Weights of a small multi-label image tagger: batches of 384, 395000 training examples.
Rows from block 11, named by matrix and row number. Rows with one number belong to one channel. Each number is 128 + 32 x the weight over its row's rms, rounded and kept within 0 to 255. All counts start at 0. Numbers have three digits each.
# convs0: first 3x3 conv (model.blocks.11.convs.0.weight, 208x208x3x3, standardized in use), inputs 42-48, a 3x3 kernel for each
# convs1: second 3x3 conv (model.blocks.11.convs.1.weight, 208x208x3x3, standardized in use, transposed), outputs 42-48, a 3x3 kernel for each
convs0.82:098133119155155129143126113130117127155122161122150145155137133072138133106150141145127147126135143119134159132155092120120146141115157133104118118131103105133100132083056108092085096108087
convs1.82:147129108139091092155161139097133148109112110126163159171134143156128174145157178121167145092090106157099136144153152125112132123129149120054108132076129171156164104115113122138140151140086
convs0.83:149167110143140145129144160113117112141146114130179135124163134134172134123108108128131140136133116105126145102102143114130122113144161103095106088078075111101090171200204157162179154159187
convs1.83:126148137124154141129140121101085123092050116123091110158125104126113129160139145088121118174146083158135113091059126110094088146146126127121097155125085113133118133112135129090123116108136
convs0.84:139128101138172143179161153113106155111121161122104130105098125100071096101097103101137130130152196154163145083094098146101088112138063106135158065134109110123118097124130063118156100136100
convs1.84:130142168160183183162187148123133109097165143109080117172217170160172148105112124087098115114164090110086099171199186165185163165125151123055106136120138109129119121127129111146152126137124
convs0.85:165072138173119119087126138151121133114116117128134094122093145087098136161204110129135131140123169143148119175135079189154039139130155121136121145112161132118145142119116132118109103177124
convs1.85:082143130131135100124113115144142159113151116104135113118121113085110132103147137127128101144116135092085099122145137178104125152128141090116144138185160157151153113101117133121118103136145
convs0.86:182127116149111120149102127100126161172123159150112094145101132088101103098162114153129123145158137150095111134136160145135169115121142115103111111135134104142115112118120084120139138074099
convs1.86:133161132132136112172170138058132153115120133145177156124106119137142123164186177164104116055089177095131123138140170087081124126146140134127134110074135149165145135120138119118144100106137
convs0.87:103255171062109087120093247094084097121147109122166111088080095096078143094095098123132153111142143117137147140166142115118148152118113148099155153083117117107128116185123070112156111105155
convs1.87:135162149184190184172159147160104132136121111135123172135145124116168161138184185155094144142148140142157150127117111130152141133128119100114123122102118177207172131136096128134138100070110
convs0.88:134164166141141156133134141087123111118094084121038094160189147186145119159180180098145151090171124115134163114087118115096113078127165118137111127100123104130107131119082092088115101062067
convs1.88:093114142115129144154166154152132129114125155155113171095101127126079121077071113116101126180176103094193116098083119119108099104136109096113070089116082238237199135118110121108131110102131
convs0.89:175145136182152137188131136182171153133127126130132128178112128175177131135167138122134122125128143108103111153149176183114145127086182138123130129147148138154127067100104036107104058081083
convs1.89:097116159128145187135148175129146134110115035117074032117105131149106145140135167117132117098153083100140099070074051059016069060051052102075061120138137133122149122170149140153142148161134
convs0.90:118094086144105075127113083122115130099106132135140153155133128134102135138156147136150134135141133135132128095131153118161113083096080137129142110132154141140159148133121113092095106110123
convs1.90:129148169146188178120145139128121116115131105140135095128116111131161129144158108136108087113130075142149134162136139162169123148112121119129172104091111127013000109134192110150177147158157
convs0.91:154092101054117054101179092099077077113139066152137118166109159135068056124112153105212121210156192130174158129111126138112125163129134102096138136110136169155122145131172163127120118077104
convs1.91:117105119157142120124141117099116091140106101158139141105094134152161135091110099079034071016082057149059069136180191150139164125157166144055103118093084160168061148168131133173110132171104
convs0.92:143129155110073105133097100128105116084063088118100136033021043032032016009000000146161138140125129135106122136149132125158117112149128141158158144156129157138135189165141174136144200162141
convs1.92:131140124114135121066081099123115134136139150137132137029029075000016119044102167141145123156133127131155119149137136142129114173147129090094089112109097127118120130132129136164174118141140
convs0.93:111102125185153165177139149131122105100109131131115169126149136115144066144051109141127126129121181114106145145147117143134163093132175081093093064146114118176106156185206156165197140160182
convs1.93:117131125106116091123125098106095120116139131112149143116138134133118130116103116145118038128153122094114145106080126071100115099116077140111119164112130157097089107112135094087069070060063
convs0.94:097090073132255124071000081106116149090074130129103153131109121141099078122137130129131130125160158124137134121102117088197104120080110107128139107075136120115113082102099139220132119093113
convs1.94:131155130117062101140131149107131148176150128104149140129114124156163141144183171066158176141143192123166116080134166185088131174139168087098105127201103125134134131107110118099127124140154
convs0.95:137157156147166104156125112136142174102123156096105113131112127143153142138180158079093104080055080117074073136116136125116116119119152142158155151157130156174162138131136081137155105124138
convs1.95:126140124147123120144127101116128154122104141140131123109106099093091096120096087131150136036064133064095113106088138100121100102103108165097096187134065167156129138142153122144163128132145
convs0.96:107148168091086180144123095153106112146099106099116152122144116159188099148159110093090158128100141160119087108149095169124077102121114146132112164123147138172154166156188168137129146207124
convs1.96:152129130113116153090112154114127143134078083133126073192144159161096099171099140150162133131124067104092141139149139154161140174159175113099103141149133121141140098091110135142196130164192
convs0.97:123140112120124095160181108161153104161160113127111110147121105106093084111101143117123122097135137109144127112120128160097090151085114126150159111091162138109135134201141157133125139159114
convs1.97:126115142135100103141110103127130123127114110145133135093103114135120110119107096099149111139128147155152128136158158130123137182149120178111112141140143147182173143138109134134081146124091
convs0.98:164145137186145125141097129153146163133095139108083105151122142156163139128105147126090108183150162183208207128111114133138146107115103162148140177150137156109101103101103107069088110105093
convs1.98:133128116119140127111137154136116128090080150116111149117120102093075095118128119127178232160214138190140167106099100126149111152144121173131047103141102119153155126130163125147166137137132
convs0.99:123112137152122156140141178130145141099103096115082081131118131166151144146144128132146130149110080132076081168137133166128113154115122125110116130114119148106128100118131095095126093099126
convs1.99:138148142136140120129133137147154117153103094102062075129150150119104108130092072079121096133174139114170107108122146117102122124122145127134113151174130121151159140159167132128160119130162
convs0.100:111121135136123134100081133109126158080144144103165161151120173121119119136141130128138134157150126138124138154120113177113123170105111157132128149169176141165170148139129154121120110093112
convs1.100:091078083080104115092125135135123103116099098130118143129112116147106111123131160071085146110163129140155109151124096118104087131121123089132124095127130200209204082120113107135157147194197
convs0.101:100154088161191180131183164124094161168091099167158149161114137121198195145146181125136148098107124125126121120202146220097104122126189116157109143088156124111119136126120182118100143095096
convs1.101:098113129147129065118128133085098087124155134147109127128158131129104145152185163118078132120146172103123132161116153112094140139153137127153162177169152134118102157177145159132111155142127
convs0.102:162143129182181183169173153165152148159134149114117194156101168165178090124096138133175143122123148117145104123152133084191120175120162142124112127115140112134134112069141117155157141145122
convs1.102:131103099116093131100087100161154176141130129177172148148163139148139098137146126166142083112100143118129162165147161172135175115172196150142161128092204092093165117114093161134109155124096
convs0.103:091146135131090091108106124139120109161198177092142157132134130130159108119141142147148131143154166128141115145164143113085088128088166126129118114117131134107124092140089087132126166108083
convs1.103:140121080162146121139153131146114124192140142141171145117131130153156118162145128101131186152149173107094134117125149129171138159114132130112115150153167128096100160099132168165167109116136
convs0.104:140153114135110084094064131200109103151129106174122118123138169096147115211126134119130137096135107149145146110170164122138132169138143147130115163161090195157156115140069146108139162137131
convs1.104:112155199136178196117154147164100118106070133148157180135123103140134139119138142171204140167136148134139108118090100123108132135122139117119091157137110165227194128151143131173157136147143
convs0.105:086102133107112062079093113140116129130093115122111113120139121121125114113122132138160137124134109134107089143148121096113126112132131115122121148162127155154130090072071091126087111105067
convs1.105:117110133118120167137124154169172128158145091101105114136119098137132127122130143144099184176175129169141137104149152135163131127086074137150124187198101145134074100090052120079065144133132
convs0.106:152169176183170142132178122138161126127168121115146113129136143119154130111174105156162123137142120115091118179151106176121096073014062108179162124184141134185162112111122135124109113149148
convs1.106:107070087070062079074062071149134127107102158148049090167120137189115138164103109062132207081084132106033095058116107038068113081081088137134111134135158179165156105133139133148141131150118
convs0.107:143137150189140131186165139121111071135129094133123116167091117160129169124119144129136121135174149139122103085110083150114104084101121134135128121086127124114123157116109145109148104120127
convs1.107:138137135117091109147113141123124153113100128163146150126148144148150122161150133131141118113106089137112121119174167163160121147161148155145136105146125123127140121133113119111105136143108
convs0.108:142142144131101175151158128096145136115172137114078098171102124108157116080063112111151116103140120135116165092129157101073113102123112128121134115146138090110183097101136110118145120119088
convs1.108:128157132124141141117122119132136145118117096179120121124180128130145120167161157085116083141122128105156183129138159154132134145099127101117110119128115116092123132148104139127127108150178
convs0.109:102137164179150142164181149117129116107102122087074127134104119100142168139185153107039085108065065135096088125117152162149125118134153155157120114148115119121114101118100109084128117095136
convs1.109:116108129099102152089126160111190146132177106144170100130098130143108135161140125102123093028043115050012068099116130115090104106085113164096083168119131110110102123138167134152168128118153
convs0.110:137157147178168159144096134123105087116131136125130140131125105191157084087151145124139101151137086157146139119111103187199208063132089141106119147153120090135149130155198149111138136086106
convs1.110:151186157144141159143111127172093081130152137109143143163145100115134091085146144109097159155190073092149161112130108132091096085131152115143211184034064175147122116084122120087109092089091
convs0.111:126169151153116150164169129107114150136137152177148157178094124098140069093097135113138153080074116052029089190130134126167150161187145122090140125071119113110161123161119113093117106143124
convs1.111:109117107131151110139141123135139173174164125154163121111097110134094113127134132091052089053056042151109167104087111137121123127126108162167095210170073169108141106129130126130130128129144
convs0.112:141141132125147171101132132133102138099087134116092135137093122107066128126107139140105115118083097135121105134122116134162173157119151099112097110156128132171138137158151119140186146167195
convs1.112:142139115148125129127120143177133117133138127124152145118156178106163145126141143225130117158049089116086127158113136144138134166129126124128150156211148123209157095116130144155137155127123
convs0.113:135167087163130150142076158136135132193177138161151066143128143162087104079134162134108099116104101135097124103132131144102165141141115143149130178153128178164125096165160118091130078040102
convs1.113:141161122101112120092103110151135117112093116156158147130141159121135141158128124170187077097176174132128170134129141063107148120173160144192186178195172165179168107109107062084117094087107
convs0.114:125136134137109113127098112135143153129173149145128158134095136124145138127147142124136153131121121151109106102118110108141105116094123140109120116076101143113083085089110079103112129132140
convs1.114:163150119173152125138127141187179178128158156092116105134140141134126129135112123092136134114098119126087115149150165138154134135100125141120149124163170132179180144154166131149143129151146
convs0.115:111138175142135152125095106070077137092096139127116109145105147166150161152124147129118080116088063100050023118103166106183176148116089137162175139177154150137122143161129103128121113118111
convs1.115:117116105120131156096116142145128137141154159143154184116120150108143095151140100000060082090058078193098081124114109121111143117150152122110159120131113102067073129120098155126106119102102
convs0.116:145165128157216163138090113139146172106094113117132154140142116127121135128107125132137131115137126122151145115167116127115147131136132136140132125133061155126140107080112127162169168119113
convs1.116:152118107117104122120115096126114147123108092156094127139124123096132145113120117113113187144141114115104156111155146129156133161149125160180118057059088143131125144134121161168140134112110
convs0.117:144205137146132131191191109124132103104122094140146132090093099126147112128087102124111109116132126104102157086093100115082084052097121145130125127138125130141121119114137115114120127098132
convs1.117:099087063116122085077059065109110139137160191119158174061086127064075102094081118122158120171181105165132152108112136137155139110137119152157114169154134159120139153155141124120118087097095
convs0.118:118124134122199165127104130120165186128140142126112133140167118110040054146080075147138134128121154147139178140171118180255159146163115134132131169141116137119111134162131136083108135082157
convs1.118:122105080114073062142147089158164129162120122121107117133158131119172159115110130179174110175111143064172089151080106121071152086139131137170153103206172089106178122136137145158144116135143
convs0.119:122086090094088105130150142147144142151130116141119090118134104107123102109117115125142122099095124105119139141125102122134133137124130162181168138148113119119131122127134117098151112117129
convs1.119:092085143068090163102122147107086075127143125120154160132122123162168153141116116150144144124159126136147115137141125131135099108113097160152148166150145182156122157136120136137154143146167
convs0.120:134108130197143116122096121157116048132093118104120162106154152099176145136109122146126138188127167155159146137126153138136163092123165157109122143046111100115119124067155123174120161213081
convs1.120:103135135096095141139121118143154102142124113129112140163101081140150149104152119108040086084154046075141059107098160123133134138139143163140106198108112157136164119128127134132126122124101
convs0.121:108085085105134086129119089115132126140159108082108105146108156158077096082080066119123173148113112111136138188171131123237166152191135148177152141200139169160157127157180114190119164167176
convs1.121:121116086131169144106115119131095156133102111107102135117115140101087117140141103090202124141175101132150214136114101196104116142147153149100121148115130144097142099094093110097089101110132
convs0.122:134168133062111111100081136121150149154100126146121119072066102083102147098101152135112131152142119117114101125184122123157142117137155119144099136172127124164136095098093101144163090129122
convs1.122:077085119060071107063081097132132121144193125114110123110147161133177183127146131129106189121086113108080124132126124126115138137126123121120104123059114059061119099119107070096090105113104
convs0.123:144092096170140136132156200096139111131139137194147108086109187170123167138094179145118096182120130157147208132113151203134073106165146115113103104163142121132134118103125089099122091117093
convs1.123:108116146151156160132134133158172169086149139141078146142150155132135151118110153137065186114226185113100163119059141146061117134142101175188164105087129041083107109161124116176150109155153
convs0.124:165114147123187146123159182152203182122193184137150194117088149155153111160090152096071086121057088072082126150124135092134163123126143102142148095163171119137184153119101103110154110143141
convs1.124:113106113121114108118116086142112110133042083078064127142145129125136097157176131146192113194140136176255208078074109058089122109092124107099081104114106102101125109116144111158184133168173
convs0.125:111116138152161178122087191072135139081132161075090088113124077110120118199144113162159156137143120165167116143127110120124158144177146106123158114103153148144166194111079161069091124103142
convs1.125:122150139107126125106129156091075082069098137108140205111102110098117137123111117127033165171146094097162080162165125106137132144137148076100135111148148113063102150119073139129079119121102
convs0.126:121159131167169093124131143176126082168117064133117130115127125099100183148046070117133125123141143113137077133139127141106144132091094121122163127120164144120122122126144101184138124122072
convs1.126:130152150136147152169154149118148144136167124141173117138135147084113206124111159086130131137104111086105102197146160152130125127137142188149134050060152046072142133161136162134141134116131
convs0.127:109110076080105099127101169118132106131170123127127117122125123152166113129118122117156153101107140105123131134141116131151133128101093109135141122111119138119141096141142132121119119144138
convs1.127:114122118111131122128128137078044080121099104117117153104138109115108106121162139144179134078138150107134157148107071111110077094106094136167153081105167057068080104117134102118111079091087
convs0.128:165148098127139110129136117165125142128060138145122127121107124112128107092133154118144115106139118114124160142132117153144102149133121141172123154173110149142131131148147118128133160129148
convs1.128:122122098146148092137145110136102135135150126130149149119111128137153087101111066149132120129110079138132126158136104101142125139137133108120128125115121112140168130109104138150099151161113
convs0.129:137164140124127184084134158134116098100112120092088074150174192142210144139160141125113114115134183086131169118114127138107119152147092144131099109106094114124101084140135071124114175127092
convs1.129:122148137121147112116124109039112133079118162072067092161140157141121131087096106172163127128183102141211167106079122091119126118155156132109114104142148158104118153162154100159175088099153
convs0.130:085118155159096133102077127144115134069037055115131165103108113173146202142144134142131122141161120172147134106144119100185193160192182152134135139110099124160128099112102103068084021099093
convs1.130:136202174159150159169139161135163149109104166185117138115116146136189122132153156108101090146072125172085073099130111075067099144153154065082142158107155119143163077108121126121138148105117
convs0.131:136094136068117138070059118110136132125080117150076130149144130132116097100104126117133140144147184131118171155093115163168132123109132110126144131152090132140118120136113113130119089126101
convs1.131:149175141151162152104100105108104176149163201180187192126113122092122120102115128193128183206121198125131140148174146140131168138180176103117145130145140107111096125139142133150134131111116
convs0.132:118122125147152141134089121131085114155090070134112131216085085028212240207174058129094121081096177124089103130102074053128151155141126140146128126142121131141126151140126153144159122149079
convs1.132:090108126121137106127116100115172132175198109126151121213166167114132255198209198148178160128198097110118190158129145103140180127132157124157128117086074058085077152159147128167139122159177
convs0.133:132115147142129123125124107158134113146138131070058105086068122118107156114146102165143161193176186143144133151158128157165086118065128159150085139145141120136151137128098081116094122076101
convs1.133:159131147156152147143150158096088156091082144127119115149086135126130103128142117045092121030006118094055142116119117141120123134116161178149182112063086113114133138133126132135170101111134
convs0.134:125153158095186102169072106113108146152079125132104144134104127161127122100142135153172158166193140152193138117139140188153125149097125164152159133095130133092110083142129123155131110092181
convs1.134:121108090138152113140130143181114122121131147119140106168175145121211156152174132115140142137203154104103131139155085131147100158107095132121166130161148090106136113132121101094088090085107
convs0.135:110124107154154127116136117098088112109077113122076068119128163106100142111156117145161097144158129098129122107114134109104126121103143122149126083124111109132132161134122149117101138133092
convs1.135:126135134132138114119127118128095085090059097109057092160120140132140102141155117193150193147139183093130179144124139113110163120119131143189113138186116136136151133166165130192180129179163
convs0.136:105150152115113135082101105113113131099149147094144160121168160097104174160153214174147135148124150133147180118123122138072057139066079121123104090091106108147116138182183144125125117189173
convs1.136:144152128120126123127137131140135133108080123127080103066142109118193154140109145135165132111166142113143137123115109098080101088115108149098099190163106166137104131131130140173143133158151
convs0.137:146162153137161120145152122155131127140149143132142142130128146141149163120146151145129127128114130140130153111090104091099114134121132149145133132143147148170167148164182153176197169179216
convs1.137:106087104132116120132116102131141116146167140133132136153147123169154121150135132138126121130126094112132148089120126102126116124129137167149109123151140098081118065069058064070064066071077
convs0.138:148157133123174139109114115108155144101129166141137202077177136155153129101170104119107148119035103039041038120106108097078107118109132147131110138142107124122162152176147147142108126093127
convs1.138:119103125101088131114093117130079121174096179145121167132118132136100127145133115076095142049115128130164140151135162156154137137161137185150098157092149116128178138111096130112133107113140
convs0.139:078080088084124116088089102109088121102122125122118111134138122123111112092119134138144147145122120140142109113117111123167135119077147096107120081113143106147184137156135119120131109112123
convs1.139:103106096097134127089088111134148139149144137153149131125136128128155134112105106183153158154126165090141161155112140174145172140159141162173179139171169100088111125113093129123119107101120
convs0.140:147147087123140117149135176104120125095103142139137137143104138137132147126081171111121086112081137119160161129152107121118150141119118096071094096087136125087101153171127116117122120128177
convs1.140:129122118154179138168150135125102136105096105099084105123190158143153156143148134092193194112167167146074144093132147124125132141115121120151131158133088100071068139130149128127128157156167
convs0.141:098122141108114146105142131129123092090111114130068091071058068131073049093087091144140128145144100124113131094092084072141136038105117132128115152140117138117135115134152157135119154127129
convs1.141:130166169112171173119151125144131118114082113116087106106116112062111086085098132113125144124169101084082073140120186139104148099132140142152076088125106100113118115174155139158106123120084
convs0.142:139149140159118167140184193109112125136104145163141102123145090157137086080054107120120136128146160159141199143104133096151115111139100142123164147141132112139114120134098146115138102158142
convs1.142:091048118102112175124137141141124131174157115122139124117156155123093111123138118116116113091123213156159118152088165115154171101151169153119157079126150106122183092066084089078105127115123
convs0.143:101129117174136126121110092134145160146173091129143091156210151128102180185200127100130150113118085146095107089064052129092087097095062118171122128141135121154135126147089137142152116158155
convs1.143:137123098123075062138106120160144164160121156163151153174107104144158179155140153103159109023110103125088078116089155100094069096092118131114049129117097141167187101093126142158163155151134
convs0.144:088124108101198093075126140118137157131113143117080106079099161122095124091116112101127082119117090158116127116124159133131147143106151119129109129125076127125064156160084118206089090094113
convs1.144:141125145133088081125128123160176116104098108096113161153114149103159133094123149104099114116089099114106110107137169150018168167172168107169181129220152147113123143157133108078098106105105
convs0.145:112118097121087094134097106123120134107142136075130118121127104128086101158096089125128096114161107132149135000045000000066000020008000098101140106096190110098155147118176180120160154113167
convs1.145:110157142142198186173173161090076118115041075112095060128133079089111092125109090097125053087091114143066118071136125057021066108039124119088104136121116173151134147152131106126107113125115
convs0.146:129111143141134130096117097113114111145152173161123159086156110053188130096153186146119119119101139125105146099065118106079105154179117101100152121110142144119165102113096123111101119110125
convs1.146:098110088097125068140121073100107118072083144113123104107078135168199152173138103099083137151122165145108152118103108142173140127142142103137172162199192117163135112110119144118140147105135
convs0.147:139144155121094085160136137148156186136140111126150141101100102142121126112111113127140140104137116117093111089124153145096087120172120176114125174165173130068050143116106148185179130155138
convs1.147:148174171155143161143139110103123161082093140139122117079092095111121099136138117138111107184182145086125141126128111123127136119157133123143136164217153092100144132133095116130117129130090
convs0.148:106105148095142115091190106149142118148122106165117127122155121150089112157114144130154146153145139147103182206188064176000255148181177120132125115168114135093139115129120137217143155153143
convs1.148:147105126132082115100121117105126137134137129149170146125117134143095134144163087188149106210167159132178150227178149206156255181209231125146082121121150053122168161138137132124149138134124
convs0.149:119160145099160133114151151162195204218255232255255255144119130060139085068091100128109121183164146104122158121077137139172130143129132117100140139114124154166157115081135108134166105084186
convs1.149:119173178118149134103092119247255229207212191167155133130160156120152128126115114139136166129074128143137170122144124092092125144100157143157193184156170116130163155136102116126119091110130
convs0.150:162098127164116128161167151118128075124145087159123099114144119104116088093099127130133115129101137119147147109087116121084146101089142149134138141111112129127093145116127158121120164116077
convs1.150:121122118122151103120135106131140109144140135136118153179129138158131117122129098126127104159172144145098148123102146111176142066106127131102205161132135128102154146196144148175109118132103
convs0.151:128124120124181141175117176101083080084073167138115204111106121106125147155065140153143152137163122135135124116096103119130119105131110155140141161118153145102110122097122137112176103090156
convs1.151:107118108122113071178144094255221185255227194178197147104129101116124129122150144125143112183148067177122099123130143147135127130120152145122115122111094141156154109152144110157159121138123
convs0.152:121097119130120101156160154065125126117115114140128125131153127179177136144073146133108147150109123176163130199119209137078000120189183117149127123112127124087120141181104106124113199126107
convs1.152:085097115139074122108133152152125115123156134138112130117165167108078074114091136121111138130152071180165135086188135155069158149131149124168148146106134140134157134162133138142137161155124
convs0.153:133129119146114124142158104141187139140074141131153147109115113101198174175066127133144144118134110132139158166133177162086054094223127109101123105126143145126103130097099135115120125128110
convs1.153:153133122146133154121126111098134196158142125157188153089098130084170126161114132066075133132185151090132095052123098109057147110089123118106087085106131157169192136122150112141106118142118
convs0.154:105130157104106139155096115103104129111086085118108100161176138176192155153156195125124128131170147137165142102098132107103116134147127108119093103096071104090099179167167177194191173165181
convs1.154:112128125119142127118149139110120116153162122139115108077093103109084088099107089120059103150120152119125122116094130111127131116072122163131132125086145176183155058088109071096089087097066
convs0.155:140118135123086158112118107085141116112116112166131146160128121141164153139057136146118115130107135110116123182155154140165197116175164130111119111119097138096076145129165127104176137120116
convs1.155:125076092121067086165140080132146125107105096089083102119073107108061099124110108133114112061079055064109110152116163152166145152206110151144119136150177121140153122123108101135148084112128
convs0.156:107134134015238083115202079145130138145131131179163133174145124164120121128098122128142117086129137138130161148081141089254118163062114109143118114163109146109084132146123137178102178144116
convs1.156:135083098126121090159124132151127158209149141132139090095157148098136120120143160130154163091109147090162119115156147133122132181129123134161143126103156050068123086108133110121133148186137
convs0.157:168170138146119115175110101139125118154111092129118084156150138148114111126106096146143127131150128130088121173148137151142131157189119146142124152116110133161141109119146143139167145117139
convs1.157:199148157189145179173166160156118148160186176105145193111101119133137111140110121156145098098068110084107128135136103119081090129087103132151131158167136170168151127123124144133129140127104
convs0.158:101102165156118126099117140118112133103088098130141137084141137078146130132116098141131150120164146165162155153102088176145106166140113121097165133139199129131107106105119156172187137154142
convs1.158:111137150099166170136168149126130142127116136109115174110115119151099134141120105085090091084092092138082163151119126109120126122116109176146153115075119127104126115082065082040077115110115
convs0.159:141111145130140157131107173138139089135133117099102136159125126165124137098158154161157139166160155128157163132111107112134169170087132101132148121143137135153171106125151114149203126152152
convs1.159:166163139148115100109097110106082112121125127115125145119102144106106135135127138167210148137208151134198145129148104118118121109173153100113132164111156124132107167181160138165125157170133
convs0.160:072090105125089059122067098074059103137110100116081099124104181094135138144130142112103119109106131123118140173159190141133178143155140160162178159186151146149108118067093125071061066100058
convs1.160:140150158164164141141171150143108092147134120135132140083124135090091114104104114117129086111160184065124132109107144095119126080093107129089127175217164179191119140106138143143138100128137
convs0.161:130128143100115137112113117146170174170194156129135114139136165166138141124104128135140097129149101152154130116140154125160106164134088127149146150170146146131131119080111127119118114099140
convs1.161:095086112138128131126134130140105104115136150064104173150120121150122131121103130158153094165171141098111098131103132105086116122085108084083126161113111110160178158177153132139140129139127
convs0.162:125168112089139125092111101173127141143096147161091108084073195035000144131026138145158167130095134137113141079119145142095153102153109162125142176167139125151119125117123106170163125134137
convs1.162:101109133093094109087085113134133140151139144137145144125070081091019036127055112157162153186133142108115132102123118123172113114165135146132124110079116114100156113093081095067088132122111
convs0.163:115129115111137118123106135122095109092060072115088110128117110109131133147125113143169193137191189136124167125073135119121111116133118120129129146117097149144124123097107110118108112086106
convs1.163:135129134133126130134149145139132150108151162123151149168121120120111120142162132169116148133137109102113139121111121102098101110129110129119145067092107143136110139156139141162139156167122
convs0.164:169111134138171119077089127121119125099120118102090073138144124170190132167118193121112117146108136160144185119097151163168105123162135140136135153170152132137089126105124144187114112132109
convs1.164:164148136151155134113113117040060086111128115136131161100126126109130101145117132153213192141091099187102106129066136127096125124141128118062118034065154091122157130134115111131114151122128
convs0.165:141107086117101113127115110108135111086137142133177147139124106154094136152123110154134089156138116125121133113151179118082187157108045136082118121090134126102148168158185156109184184144164
convs1.165:089096108170155137116112094087139135067122119152107131148087095115046088107079129108185169145189074174196117137170152156169135120119152143107186111098191000016107139135132122144139118106118
convs0.166:109121132116101108114118147129089110133147138141144161146126074131134120115082111140095160122098129094094134120153094081207107129102128115094094115127083131141103091108153078118139094086101
convs1.166:111115109102048147091125144124141112099150142103139159129136126137157147149137151107067095152081083209137115110072139125083138144091112163127144186190137101155099116139128122158137124149115
convs0.167:119146115139100111120134134138104121134109152110158153113107120130168163135128108134116128119120129091097058134093124158115120180112178129127122111138161146122121113119091147105137119080164
convs1.167:102134119135141134126148142149124139157149146095111133122096120120064114141145141105168115104105104157117153062255115101150123177176133180091146132035048076080073127147139140141117150173128
convs0.168:129136144098156120111162095112094146158110120070052110208007054042184079212181148142128140081139111121164142112153114142084109103098130131096120167108106138134114125166128130145105161110112
convs1.168:124116105111123115123162148131130124122081125099091097180135117160109163122187144157144125196150069255151091162122110135096145149115123108143244171174217091176255132138100129119098135143117
convs0.169:113170163098224068117194144125087096153099098130148145124095087099095188129084086135115147127126112121085114114127114092105170123089099124142142132136120121143144121058139112134187087163159
convs1.169:122157122124132126128128145119124130118163160144141137157120140177138119160140138158157104160167117137137133133101113056087139105050145114112143190107155086052157151163145131141157125100133
convs0.170:131144124128099098131146117124146084149169156118128126148182139094057158111066139137137104141120108085144125124109131099097111095137207146085130146102173171141148112147140139078100117117083
convs1.170:171150150133146142126141130128105130147139138150170136080104167138133150130116141117042148154137109139134124083110136091106078145094116137144113176174166073095125160171139151173124148131144
convs0.171:118166168137188151062091109095094079105139123119111136167219107172124113125136134127130161125119144083073169093030169130073105122111143115102113100126161115135176071054103071065131110127076
convs1.171:117154119127135140097137138137112140098122154107104151097108181119123153158165190143158072094099104130093114051051004022012000000019025132135139132143122116158155102131106100148117110129130
convs0.172:163145146128117134156130213142164139139120121182148200142098086123133072075052111107129145104118140144119135114097078123062090080124077143121130122096097124085110135116112148142095113112154
convs1.172:096105144085126096104108073152137141122142124082105135146170127124188137114148115178198145161152142098108156200181165090152150072169183137126168137197219142152134149211183134174153111124126
convs0.173:131169181189169159134117103130160101105147149110147153110106126157128145111131125137101108122096114110109122156135117104078127156155132150122125138207141110139101091100104127122127177120138
convs1.173:137170155156142126131126091111088150106075104138135146116086108141133133116141114154150154144163141103004125129090138143163124154161140194163120152122093130146127082085062115103087109087104
convs0.174:098080102089112101127156122126131100085096056121161118133127111070083171109150086165148114145124138144102136105153133083137156132110138164142149153160130124143157102109079121121112135078109
convs1.174:097087121113109129121127158129146115124128181146130142192096149138149168158126140131135112096123161116035086136118111118126128109195149084114124098105160141127158113159141125150135129134123
convs0.175:095055124135008103137158134133106088119121112125063141169158096156238107081033104094130111127178121117130136146157068134157135080081092132121139109080144142144104123142127165230131129109197
convs1.175:140162139162159186133136149169146084161091101149076147152152134102049112158125118142112126147139124111139142108129160118063143129144097133089098101138165095148182119120150139107165152140152
convs0.176:053090142067116092095140155199185167147173141126123146096137125134205165128147099118099092072090080066077076099082094130111119090099081151123123134149134124109096074096121068111143125097135
convs1.176:129121111152113122100113134195133193167166218161168242161106132113101140150133126162114064076050056094042046126131114089062094108115125120087083137153103132125137128094112099112115090079099
convs0.177:108119125104119115115093114122149111088154116145153118111149141122111135160130149131150154127170129125115154113175079039255077094004000132132152153116131143124123159122150164086150152147152
convs1.177:143151094172125096124104104120091126147135116122172226142136157110110138136150127163164137164178126156112204164224150210255213156150123105123111132069120101150104147154149168182141143186149
convs0.178:135162138120130124146150116160124102162195123196196127088255072020136085224035221112149145133092126156182111148190134173085144145132139122129120138117071112087071123080144111107113070165118
convs1.178:137148131127146124122103092130162155105151140185159176125216152190146211141122178092126085178175140095210120159152153109179117158124105185176195133132121096083107117138146140118144129127145
convs0.179:102137200174184106141056076148134105127142130129108137153137105139076068087154152140150123125173126120106126165113121090167150075100173133115159119172191145127155151140145095120099066177128
convs1.179:141209152174195139103151188126177156094070107117090103127100116169120158150168134045136191113104219203140136153097155139059101144156146123122136064097058156160111127142139126138133139143126
convs0.180:119125149135117142140132124147126132139109113104111127137130130143156121103131138160179175137194177139159164138150118111123130093099139109107156091102142119123132143133160136145142108154159
convs1.180:126106094132101093134135120147145149155137137156150147122115104117106105128115121191175129157132094083138100094105133105097123094107137166097080144107086162104095117135142128149162114130145